Weights of a small image classifier.
Model: 21.3M parameters, 32-pixel images, arch vit, norm rmsnorm, activation gelu, moe top_k, num experts 64, patch size [2, 2], layers 12, width 160.
Rows from block 8 of a small image classifier, named by matrix and row number. Rows with one number within an expert belong to one neuron, the router's apart. Each number is 128 + 24 x the weight over its row's rms, rounded and kept within 0 to 255. All counts start at 0.
Before each expert's rows are labels from the 100 images, of 14976, where the router gives the expert most weight on average: "lies over" is the class under the peak. Only what is clearly more common there than usual is listed. The data: seven-segment displays showing three digits.
# router: router (model.blocks.8.mlp.router.weight, 64x160), inputs 0-39
# up: expert up (model.blocks.8.mlp.up, 64x80x160), inputs 0-39
# down: expert down (model.blocks.8.mlp.down, 64x160x80, transposed), outputs 0-39

# expert 37
lies over: screen
router.37 [134 129  93 108  93 151 117 112 105 108 136  86 163  94 129 111 120 157 139 107 141 154  62 106 165 110 139 137 120 126 119  99 145 121  90 109 156 115 116  98]
up.0 [129 137  91 116 168 144  96 140 123 133 107 123  90  79 144 116 152 127 126 125 104 115 143 146  91 107 174 146 146 110 140 130 137 107 195  94  88 138  90 118]
down.0 [171 131 139 115 141 124 155 142  99 169 124 118  87 143  84 142 161 121  95 136 149  78 146 129 131 121 138 132 135 149 114 163 141 154 163 123 114 126 143 160]
up.1 [120 137 113 132 147 120 116 174 111 132 115 154 102 159 113 135  98 185 135  90 117 153 156 130 132 125 100 146 169 114 130 114 146 124 148 118 134 111 103 114]
down.1 [ 93 130 123 171 133 146 103  79 120 131  92 104 126 132 100 150 144 129 131 122  87  90 113 103 114 139 127 101 109 140 142 110 180 115 111 177 146  93 129  87]
up.2 [145 116 115 103  78 101 115 108  90 111  97  99 176 132  89 148 105 112 123 126  94 140 152 125 122  88 152  89 125 116 139 103 104 172 101  92 148  98  93 105]
down.2 [105 142 153 101 130 117 159 141 170 116 114 144 107 152  92 106 117 141 121  90 129 153 109 121 114 135 133 132 125 148 165 107 161 117 129 133 118 120 150  91]
up.3 [172 172 100 139  90 112 126 131 131  78 108  90 136 147 141 123 125 166 147 138 135 134 102 156 122 100  98 158  92 145 125  75 124 173 104 142 124 118 142 133]
down.3 [137 138 135 148 144 158 128 115 112 135 169 124 107 177 108 160 123 112 160 110 144 137 133 102 102 110 105 127 147 151 152 124 117 130 145 122 122 172 115 108]
up.4 [107 128 146 134  91 167  93 125 123 121 144  88 108 116 137 137 163 147 147 150 139 121 101 118 133 118 154 114 164 106 119 137 135 150 136 100 101 125 139 128]
down.4 [136 159 125  84  91 140 121 165 118 133 168 123 133 155  89  88 109 163 160 114 141 128 148 113 116 124 159 124  99 144  72 137 152 151 135 139 110 123 102 108]
up.5 [ 57 188 139 143 143 136 107 127 118 134 137 134 138 116 149 156 121 125 107 128 151 138 144 129 128 131 116  90 128 118 151 109 159  96  95 113 121 122 144 105]
down.5 [129 145  93 115 133 147 150 140 106 169  97 101 144 133 107 157 182 125 130 123 140 134 101 138 137 111 135 137 119 139 124 173  59 130 125  92 157 151 127 163]
up.6 [104 137 140 136 105 124 145 111 131 167 163 111 131 122 134 138 124  93 141 101 128 149 104 128 123 143 138 118 118 136 150  92 111 109 168 122 151  85 140  98]
down.6 [105 138 131 163  90 115  95 172 157 146 132 181 126 138  83 139 102 113  86 125 160  84 164 124 125 104 106 137 102 151 106  95 109 152  99 140 136 134 146 115]
up.7 [ 90 138 151  98 137 137 113 138 108 149 102 101  93 151  91 113 135  86 168 140 132 116 111 154 134 111 159 122 132 141 162 131 176 112 127  87 108 174  91 121]
down.7 [124 145 117  98  85 162 119 125 115  95 120 152 119 146 137 107 133 136 154 130 123 137 104 142 146 113  86 147  93  93 131 117 107 106 158  99 157 102  84 103]
up.8 [156 141 158 145 155 147 122 126 121 100 144 135  98 126 140  98 173 112 153 126 134  99 139 123 116 124 137 115 118 193 143 165 106 132 134 114 175 117 120 148]
down.8 [ 97 182 129  77 129 137 169  93 119 131 134 123 166 130 137 125 129 102 116 101 149 109 123  95  94 130 138 130  78 122  73 139 145 126 117 128 138 105 128 161]
up.9 [149  94  93 119  84 114 136  90 160 111 107 154 114 152 157 133 116 141 166 131 126 136 125 122 161 130 136 145 140 179 116 143 142 161 130 121 106 127 119 100]
down.9 [101  96 139 144 129 133 150 123  81 127 143 142 115 159  83 132 137  90 100  98 135 145 155 124 161 163 138 113  89  98 162 158 111 135 119 147 120 109 122 142]
up.10 [109 115 122 159 112 140 155 102  98 142 107 147 147 141 158 133  64  82  90 144  99 107 140  93  99 159 125  98 116 160 158 139 145 106 138 125 152 132 137 157]
down.10 [119 172 114 115 136 161 117 144 123 149 123 102 169 154 151 148 106 155 162 145 147 130 135 112 105  80 190  91 135 136 110 115 151 103 159 122 126 163 142 118]
up.11 [136 128 133 113 115 139 127 178 166 139 127  91  86 139 117 110 109 129 151 175 131 138  97  87 136 128 140 111 139 111 151 117  88 134 145  88  99 155  75  83]
down.11 [ 92 155 100 142 111 134 119 138 141 136 146 107  93 166 131 121 104 118 115 112 146 144  90 151 138 117 135 124  96  90  98 132 129 120 106 158  94 108 147 111]
up.12 [105 111 149 140 131 138 114 183 137 146 126 129 129 129 124 139 117 143 107 153 140 121 131 117 139 137 133 107 154  82 151 103 140 114 114 178 195 128 114 179]
down.12 [104 160 119  71 168 148 151 156 117 156 105 106 165 122 134 136 127 121 130 110 105 131 116 139 119 113  90  89 112 167 140 158 131 139 145 116 103  96 167 113]
up.13 [141  96 116 127 113  84 106 128 127 149 141 127  74 164 146 120 141 118 113 134 154 146 127  79 121  96 128 121 116  92 109 123 101 134 156 193 101 148 130 128]
down.13 [124 135 122 107 134 130 105 183 132 112 102 155 124 155 131  87 128 123 145 133 173 140 141  97 107 117 166 131 140 137 120 143 188 123 114 142 164 131 128 116]
up.14 [165 166 132 122 124 184 137 136 134  99 114 108 125 125  85 133 117 159 167 139 108 134 131 112  94 126 102 114  93 150 103  79 115 102 125 150  79 152  83  87]
down.14 [141 147 124 162  72 107 149 112 114 114 156 144 106 146 138  70 135 140 136 124 111 109 156 164 115 110 117 118 147 139 134 125 132 164 111 117 141 155 147 111]
up.15 [139 117 123  87 125 147 135 142 133 121 109 155 149 150 132 141 147 131 150 117 117 135 156 113 122 144 164 115 125 105 129 124  89 138 112 121 143 134  86 151]
down.15 [140 147 138 129 149 114 147 127 152 167 126 141 154 132 137 157 115 128 162 113 125 142 102 162 173 162 110 113 126 131 104 121 138 172  87 132 149 160 116 135]
up.16 [ 96 122 110 129  75 157 111 138 176 125 142 138 115 153 139 149 101 132 122 126  91 128  78  97 131 146 121 109  98 163 161 148 125 100  98 160 103 132 134 155]
down.16 [130 103 131 121 127 126 133 116 122  93 116 122 125 160 103 116  86 115 127  97  90  98 129 118 124 112 174 140 120 167 156 137 183 173 147  79 110 117 182 135]
up.17 [149 162 143 179  86 115 128 135 119 120 151  78 145 137 108 122 121 195 132  96  94 138 131 140 128 130 128 146  97 142 105 146 104 130  60 140 147 119 152 106]
down.17 [150 133 132 137 127 101 129 111 117 130  86 111 114 131 125 145 125 141 154 123 112 124 121 166  93 113 130 112 137 145 124 154 129  92 108 141 129 136 109 155]
up.18 [149 117 135 162  94 148 110 180 159 158 148 146 132 122  96 152 133 125 131 120  87 110 154  98  80 134 137 125 116 101 137 157 125 125 164 121 109  95 108 164]
down.18 [133  82 148 115 114 129  93 112 144  97 152  63 113 112 108  92  88 124 162 157 125 125 127 122 136 146 129 145 114 165 169  87  96 141 142 149 142 120  89 127]

# expert 51
lies over: surround
router.51 [136 137 161 109 154 115  89 115 110 115 126  86 133 127 110 149 109 128 165 191 156 115 140 131 114 118 130 145  89 125 168 145  92 144 120 133 119 110 148 124]
up.0 [114 104 155 126 113 108 138 169 122 156 138 121 150 119 132 136  99 181 172  75 140 114  86 158  82 109 140  95 125  87 127 125 125 147 156 136 143 130 165 171]
down.0 [144 140 116 162 118  84 121 101 153 117 152  86 110 157 104 177 124 138  84 102 122 156 122  99 115 134 176 108 145 137 168 109 115 102 116 181 129 146  97 104]
up.1 [166 108 118  91 114 138 157 116 137 124 153 150 139 144 103 127 118 133 182 114 125 150 135 112 126 169  93 111 136 129 125 154 146 126 115 165 121 130 152  99]
down.1 [148 116 121 197 139 138 119 110 106  85  76 105  87 176 144 122 101 114 123 126 139 102 144 114 122 116 132 152 139 150 106 126 146 129 106 129 147  97 137 157]
up.2 [151 149 136 142 130 121 148 114  90 132 102 114 139 132 117 112 108 114 138 157 121 132 175 144 136 145 145 134 135 122 149 135 114 149 143  84 133 127 100 112]
down.2 [149 145 145 177 136  96 188 152 133  79 110 123 133 181 109 136 153 147 133  90 127 106 178 130 121 115 127  72 124 109 129 115 107 124 100 114 107 145 147 167]
up.3 [105 129 128 108 137 148 150 122  58 107 140 133 165 128 133  92 148 163 106 119 156 157 114 158 108 143  66 131 123 146 134  88 160 155 141  99 148 115 158 102]
down.3 [179 144 148 122 125 121 156 157 146 145 126 132 134 132 126 199 153 117 153  99 139 166 117  75 133 109  80 106 106 151 111 111  96 132 155 137 138 151 116 135]
up.4 [105 162  81  93 108 146  96 166 145 130 129 151 127 144 123 127 117 133 142 111 123 159 140  92 148 118 128 111 115 114 125 123  98  98 177 143 118 101 118  83]
down.4 [ 98 154 173 110 135 124 101 124 131 128 137 153  86 115 155 153 109 116 122 114 121  89  94 156  98 152 134 151 137 145 102 135 170 136 132 124 144 158 125 146]
up.5 [106 102 129 157 149 125 159 122  76 121 133 112 144 138 129 120 132 116 176 107 133 146 134 147 140 124 146 110 148 133 150 129 132 140 118 137 168  78  82 143]
down.5 [141 154 117 145 121 128 134 124 103 151 146 134 163 123 106 107 114 148 101 127 118 136 105  61 134 147 128 125 167 129 133 160 114 126  98 129 105 126  74 102]
up.6 [121 127 166 115  93  74 124 183 149 141 149 102 140 115 106 137 166 145 111 107 122 121 136 121 157 106 126 141 145 142 138 123 108 139 131 130 152 118 167 168]
down.6 [101 126 118 148 109 151 107 121  87 141  85 106  90 135 114 135 109 129 164 135 106 139 181 144 140 179 173 133 141 116 130 149 151 118 132 114  54 113  93 126]
up.7 [136 118 117 112 161 137 159 135  96  89 167  93 133 162 111 154 115 131  88  91 149 152  80 112 136 128 154 127 148 121 103 155 126 102  93 128 113 129 126 206]
down.7 [136 107 115 104  97 143 102 131 115 136 124 156 126 149 118 134 176 126 153 144 146 173 148 116 106 104 160 137 122 180 155 118 128 151 161 127 130 117 147 109]
up.8 [132 144 129 144 111 133 104 143 124 111 164 120 142  93 158 110 190  93 113 111 103 116 149 170 133 105  86 112 153 136 103 175 140  95 153 143 147 109 101 143]
down.8 [150 140 143  97 132 143 123 132  87 167 111 115 170 143 117 116 131 142 118 145 163 168 158  95 105 150 124 142 110 119 121 113  95 126 143  98 106 124 114 176]
up.9 [138  95 140 121 138 107 139 128 189 144 148 154 137 131 140 158 128 160 131 150 137 135 153 154 149 122 127 120  87 137 110 121 106 124 129 108  87 124  84 136]
down.9 [138 116 108 121 160 118 119 181 123 127 129 131  99 129 140 106 118 103 123 156 129 139  94  92 143  78 170 143 129 135 152  80 139 142 112 173 134 151 121 144]
up.10 [134 146 137 149 100  78 112 125 120  99 131 135 131 141 105 151 156 131 162 141 141  74 122 166 149 148  98 155  91 145 111 107 129  73 139 104 101 129 161 139]
down.10 [149 102 135 178 146 113 124 125 103 106 127 131 134  84 105 125 116  94 148 163 111 119 128 101 175 101 105 172 117 106 109 131 107 110 125  93 104 170 136 132]
up.11 [123 108 155 138  82 115 134 144 175 161  93 127 113 146 111  80 165 151 178 112 118 146 127 163 145  91 150 135 129 169 167  89 126 116 142 159 132 196 131 154]
down.11 [144  77 104 160 136 134 121 180 168 158 158  99 137  71 138 122 153 149 122 149 118 126 150 119 120 120 114 155 117 194 106 121  56 120  79 163 171 127  98 101]
up.12 [141 160 125 121 119 117 136 126 159 129 166 115 120 128 123 136 124 122 114 148 127 115 147 108 143 151 152 141 125 111 104  90 122 113 141 125 176 159 147 123]
down.12 [111 162  89  98 125  95 123 119 134 118 126 120 116 158 128 173 141 113 143 162 136 166 107 126 107 125 153 100 163 139 159 153 148 145 122 133 164  85 107 128]
up.13 [116  96 122 183  81 120 204 116 133 112  92 103 115 155 118  85 115 102  82 151 173 125 114 142  83 120 112 104  88  99 118 163 128 122 132 161 143 133 150 153]
down.13 [110 118 146 127 160 101 129 140 123 126 155 111 147 106 109 131 135 152 129 154  98 177 110 104 127 125 173 104 160 147 121 163 151 155  87 173 125 142 130 107]
up.14 [125 106  90 142 141 157  87  74  95 131  70 108 163 113 101 154  99 122 117 114 144  72 118 123 115 134 129 125  79 137 118 104 154 108 136 137 104 105 150 126]
down.14 [139 129 161 144 120 110 115 106 105 128 134 156 124 159 108 131 111 117 116 172 113 120 144 106 118 103 114 126 153  86 170 112  84 134 131 152 150 184 137 106]
up.15 [129  95 129  88 104 154 140 111  89  91 126 110  99 105 182 107 163 115 121 150 140 127 102 107 164 149 165 121 138  97 123 114 109 115 168 121 134 147 116 147]
down.15 [123 129 119 107  95  87 117 191 131 112 142 142 165 114 159 163 140 127 152  93 102 153 142 123 142 116 119 160 171 141 103 115 139  86 110 130 132 130 124 140]
up.16 [119 130 123 169 148 119 129  72 103 133 171 154  68 159 125 158 127 135 105 113 131 104  96 133 141 125 162 153 155 169 137 137 113 119  90 105 148 135  97 138]
down.16 [129 128 145 156 165 128 102 135  87 126 146 149 143 147 102 115 134 179 144 125 133 129  93 147 113 118 150 155 119 144  97 136 145 104 153 112 122 114 133  95]
up.17 [156 116 139 156 138 144  93 132 135  99 113  96 141 135 117 139 123 131 145 131 147 132 116 112 140  97 115 125  97 124 139 124 112 130 132 116 126 155 183 124]
down.17 [ 96 132 126 105 117  80 151 125 138 172 167 165 127 133 129  91 115 120 124 122 170 140 119 123 127  87 139 114 132 115 109 146 140  99 167 164 122 132 145 150]
up.18 [143  89 133 136 106 157 152 136 117 136  98 127 146 143 127 110 133 114 129 137 128  87 103 122 109 167 101  93 146  99 136 100 171 156 123 121 131 165 165 157]
down.18 [119 129 100 122  97 170 163 131 128 143 146 111 183 115 128  93  88 135 106 137 112 132 161 107 153 115 154 111 133  93 137 107 142 128 179 144 113 151 162  89]

# expert 18
lies over: screen
router.18 [100 165 111  84 146 113 163 115 160 134 101 108 178 169 119 147 112 106 149 103 150  82 149 106 167 105 109 151 128 141 122 139  83 119 100 113 172 120  87 189]
up.0 [141 116 120 164 128 116 108 133 125 195 144 145 140 136 114 140 149 109 148 131 155 133 133 135 118 117 130 106 149 116 131 106 137  96  86 134 135 186 136 161]
down.0 [142 114 162 109 144 123 119 120 119 128 161 135 123 195 131 101 145 114  84 127  93 102 154 104 135 144 135 116  87 138  99 139 132 169 104 116 101 101 115 126]
up.1 [177 110 124 118 141 147 123 147 108 113 102 156 120 121 160 145 137 152 107 137 135 136 108 117 124 125 167  94 108 161 126 117  98 120  75 102 124 162 117 119]
down.1 [156 116 153 110  98 117 148 112 136 116 154 135 131 149 125 125 158 134 136 145 126 115 170  95 131  99  76 150 146 154 147 164 129 122 110 116 164 130 129 122]
up.2 [136  94 150 161 139  86  84 104 163 153 111 151 116 122 100 132 134 117 133  83 143 127 100 127 140 142 119 170 109 122 128 131 149  85 140 120 105  86 132 123]
down.2 [121 146 144 116  91 136 148 107 163 125 127 137 134  98 144 112 138 100 116 132 120 132 118 149 161 110 149 138 130  87 114 134 125 106 154 162 136 115 188 141]
up.3 [148 151 108 120 151 128 172 176 108 151 146 150 110 108 170 103 159 149 102 123 122 138 148 175 116 122 125 146 160 119  89 153 127 137 130 155 155 134 151 109]
down.3 [ 97 149 103 132 111 149 103 134  96 120 126  76 122 114 105 156 108 141 136 112 179 112 134 116 131 111 103 121 134 130 122  90 124 158 145 148 141 115 101 127]
up.4 [112 124 131 114  72 140  87 112 127 119 144 125  98  83 104 167 105  99 138 147 101 116 145  67 144 102  97 125 128  99 115 110 137 141 135 141 158 110 113  99]
down.4 [134 157 165  98 127 121 119 145 125 139 145 136 152 143 148 116 128 139 146 110 100 108  76 142 111  95 135 113 109 148 123 130  95 110  74  99 143 106 106 137]
up.5 [145 105 135 112  73 160 109 113 111 122 146 134 130 113 120  78 145 144 127 153  87 112 145 163  93 135 116 155 136 129 133 167 176 118 119 169 148 124 119 165]
down.5 [109 166  98 158 120 122 170 129 134 159 147  88 159 158 117  98 134 163 103 118 145  83 111 109 144  86 122 107 118 189 138 101 135  95  98 131  89 152 111 150]
up.6 [154 142  86 110 122 133 123 148 102 116 176 168 159 143 124 145 155 129  89 132 133 150 120 116 144 114 113 138 131 101 164  87 145 118 140 153 121 152 195 125]
down.6 [113 106 141 114  97 104  95 167 126 156 131  86 125 141 111 192 114 119 131 132 187  99 139 151 118 108 116 152 103 135 120 141 133  98 104 117 151 108 111 126]
up.7 [103 102 157 111 110 104 101 104 134 142 132 107 115 111 107 107 118 157 112  97 133 118 108 142 110  99 114 148 125 169  93 129 120 113 168 152 130 114 143 119]
down.7 [162 117 142 107 144 143  91 150 126  93 133 147 107 140  95 122 120 149 145 120 113 152 132 157 134 101 127 176 119 122 115 177 140 128 133 100  74 112 143 136]
up.8 [174 202 114  77 133 128 160 106 133 131 142 159 118  84 119 135 137 108 112 171 121 143 139 117 146  70 106 124 153 150  99 142 174 100 107 121 125 110 130 105]
down.8 [149 102 128  75 124 143 133  80 165 109 133  99 147 110 114  91 103 132 155 132 144 148  79 131 121 133 135 137 154 125  87 155 118 139 148 130 116 139 132 144]
up.9 [114 107 133 135  94  80 152 107 129 126  99 144 117 173 161 122 100 123 104 148 167 103 129 139 167 118 156 135 157 124 147 118 101 146 115 104 133 151 146 129]
down.9 [ 75 144 151 141 138 120 144 123 117 142  92 120 136 140 153 152 130 139 108 111 167 110 105 116 100 121 110 108 131 120 171 135 121 135 129 105 139 149 149 137]
up.10 [125 101 129 173 128 124 161 137 122 112 121 145 134 136 100 135 135 123 135 123 108 108 124 144  97 126 158 123 109 116 135 139 133 123 156 135 105 100 154 111]
down.10 [123 114 127 136 124  97  82 138 104 154 102 141 147 113 113 202 150  82  84 146  95 144 112 132 158 114  97 108 131 146 132 151 138 144 156  85 129 105 139 186]
up.11 [136 172 128 119 150 106 167 156 146 113 129 138 105 105 111 143 153  76 100 121 150 175 107 103 110 138 135 126 183 115 144 130  97 137 132 139 154 156 107 131]
down.11 [138 138 133 128 101 138 168 125 139 135 117 157 140 117 107 119 150 137 124 157  69 130 155 145 131  96 128 113  91  69 131 138  88 120 110 129 141 132 185 122]
up.12 [168 135  89 125 121 153 141 114 176 142 117 151 137 116 128  75 162 155 120 131 160 101 135 121 145 140 132 125 141  98 156  78 101  90 142  71 149 128 132 123]
down.12 [149 108 166 139 148 146 139 122 144 163 143 114 109 134 112 129 125 112 127 158 118  99 110 114 130  87 137 118 100 136 156 144 137 105 119 133 114 125 111 185]
up.13 [190 115 126  90 140 103 124 130 115 121 131 144 160  95 148 173 141 100 152 147  93 112 141 119 112 123 141 137 123 127 183 136 166 126 127 164 162 128 157 113]
down.13 [104 130 162 106 167 113 119 100 153 137 128 151 121 151 117 126 121 105 130 112 137 151  62 149 127 141 134 100 162 103  98 136 126 138 113  95 152 131 129 169]
up.14 [105 151 123 159 149 132 164 112 134 122 122 109 111 140 136 101 120 123 124 120 110  99 137 123 164 160 131 153 103  94 117 143 148 103  87 121 101 143 113 143]
down.14 [ 98 152 195 156 169 149 107 127  97 112 113  73 108 125 120 149 138 149 138 105 115 117 139 176 100 115 107 160 131 152 103 150 111 132 112 113 103 125 147 136]
up.15 [114 113 142 142 104 108 156 139 127 112  87 163 110 129 122 157 184 150 120 164 136 149  94 109  74 124 155 135 104 138 123 134 115 137 158 106 119 127 149  95]
down.15 [116 173 142  69 126 171 146 118 155 154 156 120 144 156 134 143  78 127 133 130  95 101 142 206 157 117  83 130  96 106 127 114 135 137 135 129  90 156 105 159]
up.16 [107 107 131  71 144 129  96 124 130 115  96 157 102 111 128 156 131 134 102 154 105  87 170 127 151 152 143 105 125  89 138 104 142 121 115 107 141 156 158 146]
down.16 [168 125 153 130  97 113 112 119 144 140 168 166 129 164 160 101 147 120 127 127 155 171 155  68  84 122 165 145 129 132 143 139 148 203 157 142 127 192 162 125]
up.17 [ 95 100 150 120 118 137  90 124  96 127 168 163 133 138 108 114 148  89  76 116 141 132 115 123 107 156 137 141 160 148 120 120  97 143 169 121 113 113 166 107]
down.17 [136 153 106 182 113 147 141 170 121 119 109 113 163 148 120 140 140 167 138 158 115 156 166 168 154 140 125 117 157 132 104 153 113 128  87 164  95 119  98 149]
up.18 [171 120 114 152 132 122 143 137 163 131 121 110 159 143 141 123 112 132 123 148 166 138 180 150 125 146 120  89 104 115 135 125 150 119 133 112 149 119 127 104]
down.18 [153 140 163 112 136 135 108 133 150 133 113 117 119 137 156 119 145 126  71 199 118 193 133 137 126 123 122  77 113 102 114 127 149  89 103 138 141  95 144 140]

# expert 47
lies over: screen
router.47 [145 138 122 110 137 125  71 128 116 130  94 156 110 127 103  88 141  88 160 146 145 113  61 133 159 156 123 152  87 119 116 131 121 166 137 153 134  88 140 139]
up.0 [131 134 120 141 164  93 131  88 132  92 172 180 110  94 117 123 142 142  72 130 144  93 123 165 159 116 115 123 121 134 137 144 156 103 114 113 125 133 137 121]
down.0 [157 124  99 130 160 116 129  90 133 103 139 122 138 112 114 111 151 137 121  96 123 117 188 143 116 102 105  94 115 100 153 190 146  72 133  92  83 124 115 144]
up.1 [162 106 158 129 142 146 114 142 117  99 126 107 194  85 139 197 106 122 154 138 121 144 137  88 104 136 108 119 101 166 136 179 101 102 144 114  92 141 119 118]
down.1 [114 125 134 141 155 104 124 135 126 121 113 118  87 120 128 162 141 109 110  91  86 117 159 134 152 109 116  92 141  92  87  59 132 101 120 117 123 136 192 142]
up.2 [108 138 125  99 104 103 170 137  82 125 118 144  84 146 116 133 136 127 129 141 139 183  77 125 112 156 140 101 122 120 152 139 132 112 154  80 178  93 122 156]
down.2 [ 93 133 136 142 119 145 170  98 119 114 108 173 127 111 130 147 122 160 157 102 112 160 162 115 139 160 120 118 158 151 124 171 100 131 117 122 110 139 106 135]
up.3 [138 104 137 142 112 117 170 144 136 110 113 153 127 174 103 156 169 104 144 136 127 135 173 151 182 141 172  76 119 141 121 106 144 153 175 118  88 138 155 129]
down.3 [137  94 147 130 119 126 102 114 160 119 138 134 172 105 109 149 100 123 123 134  77 131 127  95 122 148 114 170 118 101 136 141  81 112 148 118 120 151 113 117]
up.4 [106  97 119 126 142 152 113 149 172 137 111 123 106 112 114  99 105 139 129 121 124 124 183 105 140 132 164 144 124  77  87 114 136 192 110 118 129 124 137 122]
down.4 [ 98  95  73 140 123 134 121 131 101  75 154 171 125 124 105 124 162 108 122 149 165 112 147 143  79 118 161 140 129 148 104 118 112 140 115 100 146 132 100 111]
up.5 [130 140 161 158 117 107 103 153 176 157 138 125 134 158 108 145 112 174 155 141 156 101 148 136 104 159 132 134 137 164 100  84 121 126 170 146 155 132 151 132]
down.5 [141 129 111 143 169 143 138 113 156 142 165 132 114 136 152 138 183 128 132 143 138  98 105 161 175 128 135 126 135  98 121 130  75 155 121 133 105 129 117 138]
up.6 [127 135 128 149 126 145  98 152 158 131 176  89 142 137 136 133 161 117 115 115 129 127 159  98 112 135 170 126 140 109  83 132 161 121 115 114  80 150 113 159]
down.6 [172  86 105 123 130 135 109 131  82 127 128 148 117 155 146  93 120 104 129 130 111 113  92 107 131  81  96 125 135  99  90 130 149 130 141 120 155 157 127 137]
up.7 [172 121 149 137  93 142 105 108 172 123 127 173 133 121 166 140 130 141 153 141 145 108 120 134  98 145 121 159 103 169 100  96 102 146 130 139 169 121 145  97]
down.7 [140  89 117 119 128 152 151 133 112 114 156 106 141 178  88 136 140  94 133 116  96 103 136 109 143 117 124 104 121 139 163 139 143 144 138 121 154  97 105 126]
up.8 [131 159  75 137 151 171  89 127 130 144 113 120 124  92  95 122 115 122 136 105 141 167 116 147 161 135 111 101  61  94 144 124 182 147 135 102  96 110 124 156]
down.8 [ 80 145 133 116 104 103 145 133 134 123 186  65  83  93 133 132 116 135  94 128 161 148 142 117 135  85 139  94 132 114 133 154 154 131 104 139 111 146  78 121]
up.9 [102 125 145 145 132 116 125 147 167 143 147 136 120 152 124 167 154  94 113 133 149 111 141 140 141 187 113 162 112 109 199 121 102 150 107 111 133 175 123 164]
down.9 [125 131 164 158 109  82 101 172 137 134 145 119 102 109 126 131 165 108 146 154 142  97 120 109 135 142 137 125 150 104 116 102  88 122 155 117  92 132 121  92]
up.10 [ 74 151 113 132 153  70 138 115 110 117 118  65 157 149 111 142 137 120 110 144  86  87 109 106  81 149 112 112 111 158 147 129 118 126 143  82 145 134 136 165]
down.10 [155 134 150  96 146 141  96 102 172 163  97 170 107 115 120 137 140 124  87  71 112 119  97 108 141 142 136  94 138 115 139 155 136 130 132 162 130 147 104 124]
up.11 [129 108 120 184 122 149 124  80 115  80 107 133 103 118  92 101  73 105 140 122 167 109 128  83 113  93  94 120 132 120 109 140 127 169 135 123  90 124 130 181]
down.11 [112 127 161 114  83 140 113 125 115  99 113 117 123 140 153 113 119 108 134 146 163 184 126 114  83 113 134  77 117 164 145 142 139 106 158 130 160 120 105 113]
up.12 [153 124 113 131 126 117 142 154 109 138 110 136  79 153 154 106 167 143 133 152 145 101 120 111 137 164 128 118 147 145 182 146 129 126 108 138  76 144 118 137]
down.12 [136 113 128 169 136 175 117 117  60 108 127 118 130 105 146  65 114 135 112 115 107 115  99 138 139 123 164 126 105 141 140 139 106 123 137 107 162 121 124 138]
up.13 [154 154 120 127 131 113 156 124  98 146 129 100  88 127 111 157 160 157  99 141 108 153 108 143 146 128 143 117 164 136 122 157 130 123 145 170 129 121 173 140]
down.13 [122 193  92 123 156  90 131 123 154 104 166 114 133  91 115 137 135 136 111 109 114 148 102 140 135 108 134 113 111 112 138 133 120 133 136 133  86 157 148  95]
up.14 [165 130 168  79 153  77 118 176 150 114 157 138  94 153 153 147 113 123 154 114 118 108 112 112 103 157 117 119 136 116 139 103 169 137 140  55 137 104 146 128]
down.14 [ 96 138 112 139 115 121  95 174 147 109 107 103  81 128 125  84 155 117 106 134 117 127  94 142 122 148 116 129 121 130 122 151  71 121  92 184 106 167 143 127]
up.15 [174 182 152 154 159 123 145 137 120 146  90 105 120 100 130 166  92  73 122  92 138 150 136  98 121 151 130  95 110 127 135 122 133 145 147 121 146 108 160 141]
down.15 [122 113 118 104  90 131 153 142 132  74 144 152 175 123 130 109 174 131 182 117 117  91 194 129 150 126 132 156 126 109 126 136 129 128 126 103 145 181 113 163]
up.16 [111 106 119 134 116 113 129 179 132 112 116 136  83 107 162 139 104 156 140 135 175 144 157 135 150 135 101 134 129 143  75 128 138  98 145 109 134 123 104 153]
down.16 [127 140 131  99 134 130 161 152 170 168 108 129 149  82 148 116 113 102 114 121 151 144  96 157 154 129  98 182  96 142 130 141 144 118 133 168 112 145 113 158]
up.17 [118 122 152 147 142 137 108 146 129 159 139 120 166 123  74  94 128 138 142  58 122 121 161 118  98 103  99 130 119 123 102 140 124 119 167 130 137  90 126 127]
down.17 [118 169 122 104 139 113 131 129 132 130 177  89 103 144  81 101 159  88 132 148 126 138  92 146 162 115 115 119 155 138 151 105 118 138 118 151  96 152 127 168]
up.18 [115 135 144 143 161 130 116 131 139 124  77  77 120 159 113 135 138 104 122 111 175 167 120 140 123 135 152 151 170  92 179  94  83 121 121  93 153 110 117 134]
down.18 [130 125 137 134 177 160 116 165 126 108 158 154 106 105 166 122  92 128 138 128 147 165 142  93 152 164 129  94 162 157 114 150 121  98 108 126 165 139 119 140]